config.toml
model = "audio frame classifier"
dataset = "synthesised sound scenes: up to three everyday sounds over a background"
train_examples = 26041
time_shift_ms = 50
n_mels = 64
hop_length = 160
input = "log_mel"
spec_augment = true
win_length = 512
num_classes = 39
output_stride = 2
arch = "transformer"
norm = "layernorm"
norm_position = "pre"
activation = "swiglu"
mlp_ratio = 3
head_dim = 32
fused_qkv = true
bias = "qkv"
qk_norm = false
parallel_block = false
dropout = 0.1
inner_norm = false
subsampling = 2
layers = 10
width = 192
positions = "learned"
init = "kaiming_normal"
residual_init = "none"
optimizer = "soap"
beta2 = 0.999
lr = 0.0021
beta1 = 0.95
shampoo_beta = 0.95
eps = 1e-08
precondition_frequency = 20
max_precond_dim = 512
one_sided = false
adamw_lr_other_params = 0.001
steps = 16400
batch_size = 128
epochs = 80.6
lr_schedule = "step"
warmup_steps = 320
weight_decay = 0.03
adamw_weight_decay_other_params = 0
Rows from block 2, named by matrix and row number. Rows with one number belong to one neuron. Each number is 200 + 30 x the weight over its row's rms, rounded and kept within 0 to 999. All counts start at 0. After the name is the row's rms in percent of the matrix's.
# gate: MLP gate (model.blocks.2.mlp.gate.weight, 576x192), inputs 0-63
# fc1: MLP up (model.blocks.2.mlp.fc1.weight, 576x192), inputs 0-63
# fc2: MLP down (model.blocks.2.mlp.fc2.weight, 192x576, transposed), outputs 0-63
gate.510,095,262,228,174,172,186,213,206,208,222,238,209,252,263,186,173,190,205,223,186,176,153,183,196,126,134,189,182,146,215,207,195,165,169,200,200,246,140,223,202,170,182,242,198,218,215,214,157,210,185,200,250,177,200,193,228,138,206,225,217,236,184,233,171,192
gate.512,100,202,249,231,260,233,174,205,184,248,172,143,163,192,220,196,242,229,184,234,262,160,251,184,205,205,209,154,206,216,263,183,177,199,223,156,158,181,214,182,192,235,219,187,148,212,120,196,228,169,189,181,267,188,160,170,245,226,206,253,197,136,224,239,215
gate.513,103,177,265,166,133,209,188,206,197,159,181,206,208,200,213,156,295,208,147,205,198,236,219,233,156,221,183,204,266,254,128,206,185,225,237,248,199,207,188,179,207,190,216,203,252,185,167,198,142,167,190,203,174,239,207,191,167,198,184,211,148,242,249,170,198
gate.514,088,153,233,182,232,230,175,196,215,221,182,196,193,189,136,180,185,213,176,175,177,162,237,210,154,196,176,229,194,148,189,171,197,201,196,223,230,187,178,153,179,162,181,188,143,172,285,170,220,202,193,247,263,146,195,142,191,224,222,143,236,218,215,169,178
gate.515,104,226,222,191,228,173,128,210,201,205,228,190,197,253,235,134,171,183,214,250,247,195,138,202,175,213,257,166,235,213,173,195,239,192,232,210,218,196,185,147,177,215,222,237,205,202,186,183,206,213,183,259,110,148,209,228,187,219,190,190,199,211,216,211,156
gate.516,093,177,252,203,189,225,185,150,172,254,205,224,213,204,182,231,202,194,175,169,207,230,182,174,211,194,157,199,177,225,166,135,205,233,203,183,269,216,230,252,123,190,194,253,137,161,252,220,167,199,204,241,194,207,170,215,220,206,146,173,168,206,203,224,192
gate.517,086,207,167,152,206,216,196,149,179,187,229,166,248,160,181,195,169,200,180,190,205,140,163,177,204,162,193,226,166,232,221,200,219,226,256,155,270,183,184,219,173,213,181,167,215,222,165,185,200,196,231,154,242,198,217,205,209,199,201,226,183,231,189,216,245
gate.518,101,159,218,184,189,273,153,204,205,212,198,189,237,184,219,270,204,153,251,251,231,158,186,231,225,197,243,182,207,151,191,244,181,194,231,196,135,225,181,153,226,202,210,209,211,163,174,195,214,215,230,149,203,251,193,239,238,202,212,226,154,201,190,194,163
gate.519,088,191,242,205,200,157,201,226,196,203,195,172,172,200,240,237,209,111,131,184,236,192,223,235,261,165,224,205,161,190,144,208,198,214,167,195,214,149,216,239,216,224,162,163,138,217,199,210,218,193,226,201,204,195,236,280,178,215,147,164,164,201,219,189,202
gate.520,097,215,194,212,226,175,143,176,220,201,229,178,233,145,164,189,127,261,176,189,243,168,247,203,192,187,195,204,176,209,247,175,205,219,217,237,188,107,211,133,209,156,202,194,240,217,215,163,156,190,247,220,179,208,180,186,157,218,219,208,222,169,229,184,149
gate.521,113,219,174,237,221,183,171,227,189,176,206,216,158,239,169,212,146,209,164,192,188,241,207,227,218,169,251,243,220,170,220,181,159,218,200,219,237,183,223,243,213,214,232,207,231,169,188,215,196,159,203,213,233,229,182,166,170,211,171,187,130,198,210,164,202
gate.522,100,184,220,229,225,223,141,178,189,166,242,195,154,260,204,161,182,167,185,147,218,175,203,187,201,156,225,205,206,190,183,218,228,196,212,252,229,207,251,199,188,226,229,226,184,203,233,185,222,211,194,157,165,267,221,232,154,233,200,203,187,195,228,141,194
gate.523,090,230,214,177,201,264,149,162,139,237,216,221,176,176,188,234,194,231,202,172,166,164,204,241,211,208,176,198,196,203,241,272,195,181,204,178,204,172,148,226,194,165,203,222,199,222,185,167,174,159,232,181,170,190,221,188,187,235,203,187,218,241,152,202,181
gate.524,111,194,160,188,188,253,208,221,169,170,243,203,245,242,206,179,231,242,185,169,195,226,197,236,215,235,159,136,206,168,182,176,184,179,233,177,133,207,221,206,238,189,161,179,233,260,213,259,195,187,157,208,190,184,146,215,200,182,206,185,221,214,240,168,218
gate.525,091,199,219,222,226,236,199,240,209,165,199,211,184,192,236,208,227,180,249,226,139,158,209,227,215,209,216,201,221,145,213,191,204,191,212,150,181,226,208,200,228,198,190,207,302,158,194,184,237,182,136,142,180,190,214,222,195,150,225,201,218,168,189,179,201
gate.526,098,207,173,236,194,119,176,176,246,226,166,209,211,238,244,232,197,192,192,177,227,217,172,276,212,220,168,170,191,213,284,220,224,216,176,194,221,145,226,157,215,247,216,191,209,211,198,169,185,183,177,183,183,218,199,197,202,237,137,188,200,171,206,183,195
gate.527,096,207,245,214,141,189,177,230,196,208,223,151,224,186,165,235,215,201,172,179,189,212,225,192,167,183,253,181,165,195,222,221,249,257,201,177,181,172,164,193,171,249,171,210,224,164,143,237,208,198,239,193,234,247,169,196,208,177,229,234,229,170,225,193,223
gate.528,095,214,171,199,201,200,162,170,190,247,233,191,149,175,183,191,145,215,188,151,186,198,196,118,192,261,249,180,222,214,207,138,225,249,190,200,191,147,175,186,180,179,169,192,184,229,228,235,199,206,223,246,206,153,203,122,209,192,218,186,194,235,174,189,208
gate.530,113,221,179,202,158,201,214,231,214,180,198,198,241,198,208,187,257,176,143,212,258,183,181,180,224,187,235,177,222,176,217,201,181,214,233,161,186,184,188,145,173,222,178,221,242,218,164,186,214,268,191,117,134,206,270,198,216,237,206,214,203,211,181,176,206
gate.531,111,203,169,138,183,153,189,220,276,212,210,180,212,136,221,182,182,179,163,169,233,158,210,221,226,163,200,202,161,212,213,211,183,225,228,196,239,208,234,207,151,210,163,217,189,192,164,173,210,203,165,190,263,177,196,253,215,208,205,207,206,162,202,212,237
gate.532,094,192,198,184,204,148,210,240,190,198,203,192,177,214,173,166,227,184,157,203,202,250,198,187,193,208,193,233,163,216,200,218,162,183,178,220,215,238,226,134,236,238,208,191,266,149,178,246,173,218,187,219,178,181,203,187,208,182,184,175,203,212,234,209,193
gate.533,086,197,194,138,215,221,198,216,158,160,173,192,177,200,212,214,259,228,219,187,198,213,173,175,231,173,199,197,209,230,239,219,187,176,190,206,237,208,201,201,240,251,167,195,202,206,178,223,194,176,154,234,201,223,201,250,147,186,192,195,188,231,165,164,183
gate.534,120,177,225,211,241,209,162,205,239,159,230,218,283,208,188,218,235,187,218,163,185,198,236,205,273,175,171,206,183,205,201,204,195,226,220,205,142,157,147,210,176,145,165,208,198,215,205,180,168,239,231,225,229,195,205,191,244,235,164,245,143,156,200,210,204
gate.535,106,216,179,207,170,172,173,241,214,188,215,129,249,178,116,216,143,169,206,235,215,197,170,243,204,169,218,233,225,228,204,187,228,188,209,148,173,194,141,184,217,152,245,224,231,200,202,171,184,271,204,229,142,175,205,245,222,169,180,226,182,204,260,171,201
gate.536,087,262,174,189,246,213,204,206,179,236,149,186,131,234,220,234,215,188,186,165,160,220,198,208,198,193,249,191,160,196,237,175,262,223,192,202,192,214,178,236,201,220,188,219,182,209,188,196,241,159,207,166,237,209,206,147,229,180,166,205,205,225,192,188,161
gate.537,105,174,226,167,196,189,140,187,145,183,136,217,278,160,190,240,209,204,188,237,195,206,201,187,156,234,176,222,183,231,226,177,209,191,241,192,209,203,210,200,153,201,186,238,217,214,202,170,170,300,192,211,186,205,222,188,135,165,220,188,217,195,206,210,190
gate.538,105,189,191,198,185,161,209,180,142,185,195,224,216,199,239,210,199,214,203,193,279,165,194,201,252,198,165,231,213,220,154,213,139,263,209,176,227,217,226,182,210,199,178,219,269,236,185,187,224,220,182,201,204,200,196,220,204,234,235,202,161,211,173,188,206
gate.539,106,242,152,196,182,195,227,165,232,241,173,186,232,205,237,137,234,143,225,182,147,212,228,152,221,204,200,198,218,232,214,176,226,180,201,245,220,216,154,197,222,209,220,191,153,236,211,203,145,221,224,172,203,167,281,177,191,240,222,236,201,153,235,209,199
gate.540,113,208,220,156,203,211,213,197,220,225,212,203,214,241,257,203,201,197,234,222,106,145,167,202,186,204,237,213,261,205,202,206,214,225,193,193,215,193,225,207,204,186,158,213,246,121,213,222,223,167,182,213,139,174,198,229,179,202,203,193,174,172,242,182,187
gate.541,097,213,183,204,200,204,224,184,184,201,190,220,219,199,205,211,144,187,228,162,188,202,256,186,190,204,181,150,201,267,166,187,174,130,185,180,223,180,230,196,203,230,226,217,214,184,186,201,192,160,210,126,210,236,178,229,195,149,210,252,195,222,213,197,207
gate.542,099,191,142,168,205,179,164,198,158,240,171,197,201,201,168,178,161,191,196,136,179,197,261,173,177,215,175,201,162,170,227,161,208,153,243,213,201,201,231,232,198,204,178,209,219,178,158,142,188,174,120,196,193,241,213,161,195,231,162,241,238,214,221,280,149
gate.543,113,138,226,273,196,175,243,202,228,231,202,227,148,180,148,221,206,210,185,196,209,216,230,197,222,223,206,198,172,179,145,182,191,177,158,198,194,197,173,155,215,150,176,209,246,186,206,215,190,220,160,207,228,197,236,186,228,194,207,179,194,152,190,213,221
gate.544,098,228,130,210,213,261,130,244,224,180,169,207,210,229,188,179,179,217,98,218,214,232,140,166,187,211,175,226,242,189,237,194,195,239,219,146,165,225,214,180,201,227,196,213,214,199,221,158,218,190,185,194,242,169,197,166,227,229,243,222,151,218,194,183,212
gate.545,082,230,270,133,201,194,192,217,196,243,184,156,199,224,216,238,213,218,241,207,187,148,232,209,194,211,230,206,178,188,227,274,217,195,216,181,231,186,211,196,167,238,197,245,201,178,180,208,193,212,175,264,191,215,219,226,216,224,187,192,189,229,165,174,184
fc1.510,093,176,233,237,231,152,203,155,228,243,135,201,192,209,192,241,200,194,148,198,262,194,199,193,240,177,160,194,224,202,182,211,164,168,220,180,230,231,201,191,172,215,227,185,150,235,250,190,213,165,213,160,198,188,216,178,249,230,222,183,243,246,200,205,160
fc1.512,105,179,205,169,251,240,245,190,182,195,230,129,194,190,203,160,221,231,151,224,170,189,250,177,169,200,186,193,213,229,197,179,209,199,192,217,182,184,194,232,186,219,190,185,233,185,178,208,172,203,226,158,156,204,140,169,168,127,166,200,173,227,207,237,197
fc1.513,096,253,271,228,266,171,189,191,187,202,217,213,142,210,209,125,225,185,212,180,185,260,227,220,211,160,205,175,249,235,216,200,133,252,163,228,206,209,181,188,211,212,252,237,189,235,259,168,210,229,206,119,218,196,208,182,194,223,205,218,185,218,147,212,195
fc1.514,108,173,231,173,236,195,144,190,217,228,184,220,184,189,220,206,173,171,170,170,207,198,209,180,108,209,189,211,227,209,262,200,180,188,235,263,183,209,200,170,211,233,159,192,144,207,229,151,211,183,190,233,216,211,206,196,178,182,236,146,211,191,166,164,175
fc1.515,122,205,196,175,252,201,177,228,200,191,208,189,232,223,161,210,154,164,195,197,218,180,227,211,144,179,225,264,233,183,218,203,198,169,186,268,200,161,209,184,194,246,221,213,161,208,232,171,219,215,201,177,214,232,204,225,160,201,179,197,190,198,176,170,244
fc1.516,094,229,188,200,193,191,204,204,175,158,190,208,234,156,260,176,204,245,172,193,218,288,229,235,212,236,224,181,174,164,190,188,179,235,190,164,221,155,225,170,200,218,212,234,237,256,176,174,235,206,201,243,220,231,267,213,174,244,203,206,221,186,197,188,220
fc1.517,087,172,172,244,172,221,212,215,199,199,224,177,179,214,223,144,271,156,277,196,207,186,252,214,271,179,175,205,212,278,178,181,235,171,215,170,192,219,133,191,200,179,224,186,161,249,202,201,229,191,232,175,208,225,202,180,161,210,203,235,265,206,197,208,202
fc1.518,096,191,231,266,164,165,233,196,151,165,176,165,245,180,196,223,234,223,150,183,187,211,212,202,202,214,214,192,210,201,224,196,232,204,238,175,210,173,157,193,200,225,187,144,214,238,206,189,180,170,216,213,147,212,287,159,178,184,196,174,158,247,200,216,188
fc1.519,101,236,216,157,234,223,210,228,238,184,198,161,172,222,201,215,185,143,194,174,196,200,195,222,184,182,211,193,162,218,195,143,186,268,235,177,174,154,253,189,199,205,181,152,155,190,219,220,208,178,229,177,197,196,213,242,194,228,160,166,170,172,204,151,182
fc1.520,109,172,184,207,239,217,237,130,187,137,214,167,182,168,273,222,170,202,231,228,217,269,179,242,229,204,240,246,224,180,205,192,152,210,192,172,170,191,176,167,207,184,154,257,222,197,180,193,222,213,211,197,212,230,202,154,224,202,215,201,203,164,186,172,208
fc1.521,106,219,154,176,198,164,162,200,246,240,184,155,229,197,204,190,202,195,164,244,217,208,216,228,189,242,190,181,162,170,211,155,175,208,211,140,220,224,234,168,208,135,193,191,213,213,176,175,181,190,190,228,193,196,198,220,210,224,216,229,265,210,236,281,172
fc1.522,107,183,240,165,236,204,238,219,202,203,166,247,223,176,190,213,194,122,168,219,174,194,228,268,232,257,200,224,179,165,211,203,180,225,215,190,215,200,196,219,176,260,159,267,151,185,165,246,249,172,212,230,217,217,189,201,192,172,213,171,194,192,195,202,218
fc1.523,105,203,205,208,178,191,216,227,214,208,177,173,233,147,153,204,194,190,179,188,178,202,164,219,135,201,182,240,230,137,220,165,147,189,264,227,192,188,216,181,191,269,250,220,180,157,195,198,213,188,116,220,150,230,183,223,206,159,205,227,185,230,243,212,206
fc1.524,097,224,228,250,200,156,173,181,200,175,158,188,137,167,176,255,225,171,181,207,212,194,179,215,188,181,215,237,197,187,207,276,217,245,188,216,267,206,182,177,138,218,200,183,159,137,225,150,232,231,195,215,236,183,244,196,179,218,191,224,187,211,146,243,179
fc1.525,092,241,212,257,221,231,205,205,184,197,180,218,220,203,177,208,137,219,228,186,195,190,218,175,234,254,178,232,167,215,203,182,258,187,270,149,211,217,265,212,206,198,180,163,156,220,257,257,207,212,217,213,216,234,175,173,191,181,239,172,210,210,201,169,153
fc1.526,093,214,213,115,179,247,196,191,190,192,227,204,243,174,180,172,193,235,182,187,191,172,129,244,143,224,204,231,171,223,197,195,236,162,248,195,180,203,167,178,229,217,195,201,218,209,185,225,184,181,210,239,206,156,238,186,210,197,177,230,249,198,195,188,169
fc1.527,105,244,179,201,162,169,222,229,189,155,220,248,193,140,234,192,155,191,194,192,223,178,207,211,183,165,142,168,206,158,187,246,198,251,258,173,193,172,194,182,210,192,211,187,226,205,248,211,197,176,193,200,197,227,167,190,165,195,189,205,206,152,280,201,259
fc1.528,091,247,199,226,223,219,211,203,174,179,260,209,200,229,201,183,215,212,258,152,232,200,232,211,199,162,234,197,206,263,202,240,184,199,230,242,251,191,189,224,214,204,166,185,196,186,214,180,155,224,249,206,214,197,172,230,187,181,225,204,214,204,201,189,216
fc1.530,133,189,167,235,176,185,146,172,185,207,244,224,229,166,197,157,226,207,174,256,206,150,191,197,237,156,229,183,256,199,230,194,211,185,236,177,220,197,150,156,175,210,230,245,253,230,211,198,197,235,172,114,127,190,215,200,217,223,171,216,175,270,177,182,181
fc1.531,098,221,222,190,224,163,169,155,197,184,224,127,187,236,159,202,167,190,171,205,184,166,169,220,182,151,225,203,205,216,207,231,210,248,199,210,207,204,197,202,203,205,177,233,179,245,184,207,176,226,210,188,241,178,215,205,242,227,238,158,223,214,162,211,244
fc1.532,113,188,193,203,221,187,190,204,236,196,192,164,211,207,146,197,210,225,248,211,205,154,232,197,112,178,210,214,243,160,229,146,213,209,190,196,227,204,192,201,122,236,179,184,198,189,264,227,220,157,181,200,179,218,173,209,126,216,231,191,184,204,210,196,162
fc1.533,104,118,233,219,206,180,215,155,164,238,185,216,208,191,215,193,239,195,216,193,159,206,211,179,255,168,175,198,191,248,209,215,188,96,202,134,215,194,178,239,226,188,217,190,168,190,193,177,223,236,210,166,158,194,248,183,209,156,174,189,219,232,187,195,160
fc1.534,116,194,225,213,158,194,215,177,222,167,156,178,177,215,201,202,207,153,119,210,237,201,212,160,177,192,194,234,168,180,150,179,180,161,212,185,229,179,178,225,192,196,218,159,199,147,161,215,202,181,194,188,243,223,228,199,216,203,196,180,228,118,190,231,263
fc1.535,114,208,175,178,214,188,182,176,197,221,200,198,179,232,248,217,234,248,207,135,138,195,179,193,182,187,208,195,168,163,237,214,175,226,180,201,208,224,240,191,224,249,159,182,246,239,184,154,222,165,165,211,216,208,223,176,222,202,185,211,161,160,229,199,162
fc1.536,097,178,195,194,193,236,209,199,162,180,199,199,179,187,166,167,186,241,286,196,201,176,216,186,205,239,225,147,162,190,186,257,239,220,131,174,174,255,202,216,219,176,168,203,207,196,185,164,212,156,211,203,209,165,233,156,223,176,240,206,210,176,151,226,178
fc1.537,100,176,135,227,198,188,171,179,245,221,189,218,242,180,166,177,233,185,167,235,214,196,186,206,208,229,235,176,186,204,262,199,192,199,192,220,229,155,233,199,222,148,170,218,196,207,195,176,218,193,179,147,229,158,144,217,262,200,194,243,158,219,170,160,194
fc1.538,095,221,182,244,135,209,207,187,179,225,184,203,210,218,193,260,219,216,178,167,174,225,240,205,204,208,240,165,176,182,194,191,221,189,149,185,161,170,134,236,203,169,196,177,182,184,216,227,196,156,202,154,205,169,221,210,189,187,188,173,193,212,247,259,145
fc1.539,097,223,172,160,203,219,194,229,228,246,238,213,183,164,220,172,155,185,156,220,182,209,187,162,149,125,202,266,185,199,216,165,214,167,247,249,256,169,136,185,190,199,156,236,196,187,194,244,198,192,173,211,151,143,221,241,201,207,192,252,209,191,277,205,179
fc1.540,113,226,219,161,143,249,216,202,224,170,170,223,166,206,223,206,191,192,213,180,166,128,176,195,182,201,230,175,224,218,237,241,171,204,162,214,167,224,201,183,253,215,175,209,214,176,208,237,176,173,174,236,217,173,194,166,146,157,181,140,197,205,213,207,165
fc1.541,098,228,202,225,161,179,200,214,223,158,240,202,145,153,243,187,204,204,184,211,186,224,229,208,225,178,206,105,202,190,184,209,239,215,185,162,164,213,194,201,197,193,200,228,211,243,187,136,192,217,147,206,199,139,241,188,220,225,192,195,211,196,201,155,202
fc1.542,091,208,232,207,189,207,247,238,184,179,174,174,208,162,184,259,206,267,165,246,198,221,195,199,171,161,164,217,211,210,185,174,186,259,130,164,230,217,242,171,213,145,178,180,237,248,148,239,189,256,210,231,233,229,189,212,197,248,218,222,170,175,208,164,238
fc1.543,113,251,130,175,205,246,203,167,213,160,167,175,233,252,227,162,216,175,166,180,213,171,173,232,181,169,204,192,220,166,191,200,232,168,211,177,221,227,163,219,255,182,209,180,226,201,192,255,212,241,178,248,204,268,165,197,187,199,139,207,250,188,190,238,167
fc1.544,116,188,229,174,258,246,194,236,189,223,202,202,210,231,184,210,189,182,235,176,215,234,232,228,209,216,179,171,190,134,175,164,225,206,194,158,215,199,244,168,170,278,190,156,211,250,222,172,203,173,251,151,233,196,176,165,204,198,181,186,144,209,196,219,233
fc1.545,097,189,178,134,219,215,167,240,220,181,198,216,221,231,163,238,195,215,185,202,219,251,172,188,144,202,216,210,213,175,151,189,171,245,195,267,213,187,220,185,173,223,188,234,190,208,177,186,172,213,212,265,215,176,219,203,205,181,216,184,185,211,232,241,236
fc2.510,103,232,173,171,176,150,217,182,199,165,171,195,220,189,212,198,228,167,189,205,172,187,146,166,201,142,230,200,186,194,210,239,193,232,212,184,193,273,160,175,176,199,184,239,181,248,167,202,218,226,263,224,206,220,210,202,186,195,205,171,174,228,162,232,162
fc2.512,096,220,211,181,281,200,173,205,201,202,183,230,176,213,144,207,157,168,199,185,291,180,266,149,223,219,244,163,145,183,240,165,218,212,178,188,243,184,221,230,205,195,186,160,202,212,193,182,192,220,226,219,202,181,182,170,257,173,209,131,245,175,184,174,182
fc2.513,083,202,232,168,193,243,233,195,228,236,207,180,207,234,137,172,233,184,201,221,199,140,191,202,153,217,248,193,224,192,187,219,187,239,200,180,238,177,189,185,191,147,232,157,206,211,216,209,255,213,155,234,221,140,206,218,265,195,237,173,188,151,209,232,152
fc2.514,097,210,208,215,182,192,185,174,222,198,239,214,209,233,195,193,174,209,157,181,186,185,172,196,269,182,208,216,195,177,189,192,229,204,183,165,175,152,221,251,211,176,289,242,253,216,167,205,169,180,208,179,171,218,206,187,242,221,184,186,123,248,213,185,257
fc2.515,105,208,162,202,217,197,212,225,187,232,245,232,138,162,170,186,209,174,212,205,225,162,193,216,173,298,179,240,199,220,221,238,236,221,217,207,208,201,167,176,183,226,209,218,186,175,210,214,191,236,265,191,215,166,242,165,172,199,208,286,276,185,196,202,190
fc2.516,102,228,179,234,166,211,156,171,180,199,208,196,193,235,222,193,257,201,235,180,210,195,229,192,185,190,232,207,234,239,264,196,213,240,215,200,234,207,141,179,192,224,217,160,222,278,241,275,215,196,184,207,215,206,219,150,168,243,187,199,266,190,192,193,199
fc2.517,095,209,160,162,219,236,196,206,164,244,156,167,258,189,161,249,173,202,262,206,168,253,199,207,114,266,242,184,181,175,223,225,231,124,192,225,185,189,160,183,194,260,176,203,174,186,203,167,222,247,152,209,242,197,227,196,190,183,205,162,213,215,186,189,192
fc2.518,100,236,197,159,238,174,175,211,182,176,241,144,263,226,190,217,227,188,172,193,227,181,200,197,191,175,217,215,158,188,261,180,154,210,181,188,233,204,206,241,242,203,236,219,188,212,197,209,242,207,194,191,229,167,180,239,202,206,158,214,215,159,268,213,218
fc2.519,113,183,210,192,178,200,190,165,167,233,198,216,168,185,220,233,224,240,251,205,183,200,175,213,241,173,157,176,237,255,181,183,230,211,195,215,136,196,153,260,215,189,205,186,239,149,166,181,236,215,186,152,213,199,194,178,178,181,185,235,243,263,191,233,190
fc2.520,116,243,186,242,194,190,150,218,190,177,168,204,180,219,164,187,214,212,164,231,166,193,148,153,197,187,227,228,219,215,162,177,201,196,195,197,244,199,233,217,227,166,119,181,215,164,203,245,241,231,155,181,230,164,233,166,201,215,188,206,186,208,233,165,269
fc2.521,115,244,215,190,217,184,189,229,177,236,184,187,172,212,194,220,168,192,199,170,167,237,140,130,246,235,173,232,208,198,162,185,218,139,189,248,200,153,195,203,220,225,222,302,209,168,180,205,259,204,224,197,150,202,215,180,192,191,219,162,165,180,147,179,191
fc2.522,120,195,149,250,212,194,144,207,167,179,219,156,205,224,169,203,209,218,173,176,200,227,259,175,228,176,194,101,233,211,214,170,182,252,185,183,181,192,233,218,225,183,233,193,183,265,260,211,162,212,186,189,238,181,160,192,195,158,182,198,159,189,258,168,187
fc2.523,095,219,255,163,141,138,209,229,203,176,250,194,195,225,206,233,159,210,184,193,195,127,206,183,267,179,223,245,213,198,184,228,187,236,201,174,202,198,190,196,178,156,192,142,207,187,221,224,212,170,253,229,248,155,182,231,181,211,177,164,118,227,191,166,161
fc2.524,105,208,225,203,172,168,130,164,187,197,218,195,205,183,190,224,174,208,184,215,192,174,206,205,181,200,151,215,219,203,196,192,169,220,217,184,170,235,224,230,222,172,220,199,246,196,191,186,94,176,226,204,206,182,252,191,207,222,228,225,223,226,194,245,204
fc2.525,093,204,193,207,244,179,179,192,189,171,126,174,242,220,172,255,158,183,231,206,231,218,193,205,263,229,192,240,217,182,231,174,202,225,191,185,181,279,180,203,199,211,217,246,204,216,208,152,259,240,166,142,206,196,199,201,188,208,252,163,175,212,169,203,150
fc2.526,087,157,186,182,232,200,127,181,276,199,165,174,238,183,304,177,210,198,184,210,203,244,164,207,192,140,193,197,198,218,206,188,176,229,134,209,207,164,229,168,265,165,206,168,213,198,214,198,170,206,133,239,177,179,176,182,188,210,162,195,196,178,243,199,144
fc2.527,096,181,172,244,185,246,215,239,195,218,233,241,212,241,187,233,215,207,195,225,156,213,195,208,193,183,170,224,225,204,210,166,240,183,198,190,190,183,207,242,177,191,166,202,194,230,178,223,213,204,225,169,257,183,185,150,212,249,155,164,196,260,191,188,177
fc2.528,090,208,163,180,170,206,176,253,181,220,146,212,165,213,183,207,176,227,208,219,224,204,128,182,148,222,173,186,242,230,270,186,249,152,248,184,180,218,215,184,169,250,217,166,185,169,199,207,187,221,183,206,220,190,221,175,250,129,231,209,179,236,180,178,203
fc2.530,117,234,183,173,185,196,186,210,263,273,226,226,205,212,159,182,197,159,257,246,180,208,161,232,192,171,174,199,185,193,116,211,227,225,234,168,210,192,188,242,239,194,203,192,180,212,192,233,237,217,171,194,220,224,158,119,178,218,193,194,182,225,189,120,188
fc2.531,098,239,197,212,206,195,192,242,187,246,198,219,191,201,146,209,239,159,228,187,167,236,173,147,168,236,180,217,208,234,195,187,216,189,236,158,195,192,213,229,195,158,215,159,240,187,167,239,176,191,152,182,204,167,175,168,162,190,148,189,227,205,219,175,200
fc2.532,109,251,174,224,263,272,223,215,202,210,180,216,227,164,163,202,256,187,203,220,196,151,213,242,209,228,144,219,202,219,175,255,214,180,181,195,236,244,227,205,166,221,176,180,152,194,232,251,220,250,224,172,157,192,212,165,209,195,220,208,219,156,220,198,229
fc2.533,095,211,163,187,208,203,174,239,264,214,185,144,223,178,219,170,197,245,224,244,251,239,188,217,183,226,194,117,221,199,216,206,227,192,221,221,176,216,192,155,204,176,137,196,172,213,260,230,197,187,184,143,170,131,206,165,192,148,244,189,213,163,229,183,162
fc2.534,123,209,187,228,154,227,209,252,214,175,241,200,177,267,226,180,154,213,192,189,182,128,264,197,242,180,210,177,194,223,197,217,198,171,240,144,191,139,190,171,223,246,192,201,218,211,176,186,213,147,207,204,217,178,185,190,179,143,218,230,214,221,196,231,221
fc2.535,117,207,223,169,192,183,187,186,236,242,148,162,206,230,214,161,253,198,214,252,207,195,169,200,209,238,202,166,210,218,174,209,213,185,139,211,188,179,216,196,198,195,178,211,230,185,267,191,198,153,186,222,200,190,283,181,166,240,289,175,152,230,175,166,197
fc2.536,095,237,197,267,230,193,161,181,230,253,201,206,209,224,199,174,183,205,196,234,214,194,201,240,207,196,186,188,210,230,195,186,166,186,235,223,238,215,161,214,158,192,210,170,185,198,213,209,174,179,283,195,208,208,171,211,161,229,155,219,194,220,205,200,197
fc2.537,105,229,212,202,230,193,194,208,137,161,180,173,226,202,196,232,185,210,199,204,195,183,155,206,189,147,144,243,165,184,208,253,220,227,204,213,201,219,215,181,158,226,215,204,202,137,184,172,233,216,228,199,231,256,192,189,207,175,168,221,186,202,161,132,164
fc2.538,097,219,195,256,223,185,190,200,158,184,185,206,217,200,244,179,201,201,204,225,209,139,241,193,249,173,231,252,221,163,192,236,200,225,184,195,212,218,215,210,240,217,216,273,240,174,259,183,185,169,222,185,179,154,184,164,210,231,215,204,172,154,178,182,229
fc2.539,096,138,167,126,227,161,193,199,151,217,217,234,222,135,155,194,201,206,243,192,218,183,208,202,163,256,252,180,195,177,217,206,198,185,198,213,172,166,239,185,172,244,227,259,169,180,154,142,205,229,161,248,180,195,199,200,224,200,200,148,271,186,194,156,214
fc2.540,107,217,202,257,190,233,182,261,179,177,165,232,193,211,200,224,210,163,214,183,242,185,199,164,204,178,210,219,242,215,235,204,227,162,138,206,172,186,174,176,168,202,222,201,200,173,189,229,188,175,212,194,218,198,232,174,200,182,260,246,167,165,240,178,166
fc2.541,095,218,196,251,214,233,182,212,232,215,204,214,263,170,181,212,226,203,232,223,187,192,190,209,192,184,173,252,204,155,161,236,210,183,169,214,209,233,187,239,199,239,200,172,201,205,188,224,164,225,272,162,230,192,235,155,193,206,270,216,183,181,242,221,206
fc2.542,096,237,215,180,158,200,164,160,178,207,196,239,263,164,207,235,177,201,190,204,176,227,158,211,162,228,225,205,221,217,245,224,134,232,178,160,233,204,206,196,182,177,157,182,144,179,182,246,124,216,178,216,156,167,234,191,232,208,226,254,183,142,188,192,211
fc2.543,108,278,154,164,201,155,221,185,223,209,175,172,143,170,260,198,168,207,239,187,218,205,218,211,237,222,164,168,229,235,268,198,199,186,205,205,183,170,197,238,198,181,203,212,215,186,233,175,202,245,190,219,164,197,207,163,193,197,203,233,214,256,215,225,211
fc2.544,108,175,185,206,233,203,206,197,191,232,204,222,239,173,213,212,205,218,193,257,177,204,186,171,214,266,165,155,198,162,235,184,231,204,227,210,208,208,253,178,184,225,232,200,199,210,201,218,173,235,192,243,221,182,163,232,212,173,202,168,184,170,183,211,244
fc2.545,086,200,203,211,168,191,193,197,228,171,186,220,194,242,182,178,180,128,171,200,190,163,213,181,243,159,191,206,172,182,212,201,185,196,213,186,177,171,228,182,149,226,241,197,208,179,222,184,172,178,132,193,194,282,179,292,212,223,166,228,122,272,239,192,175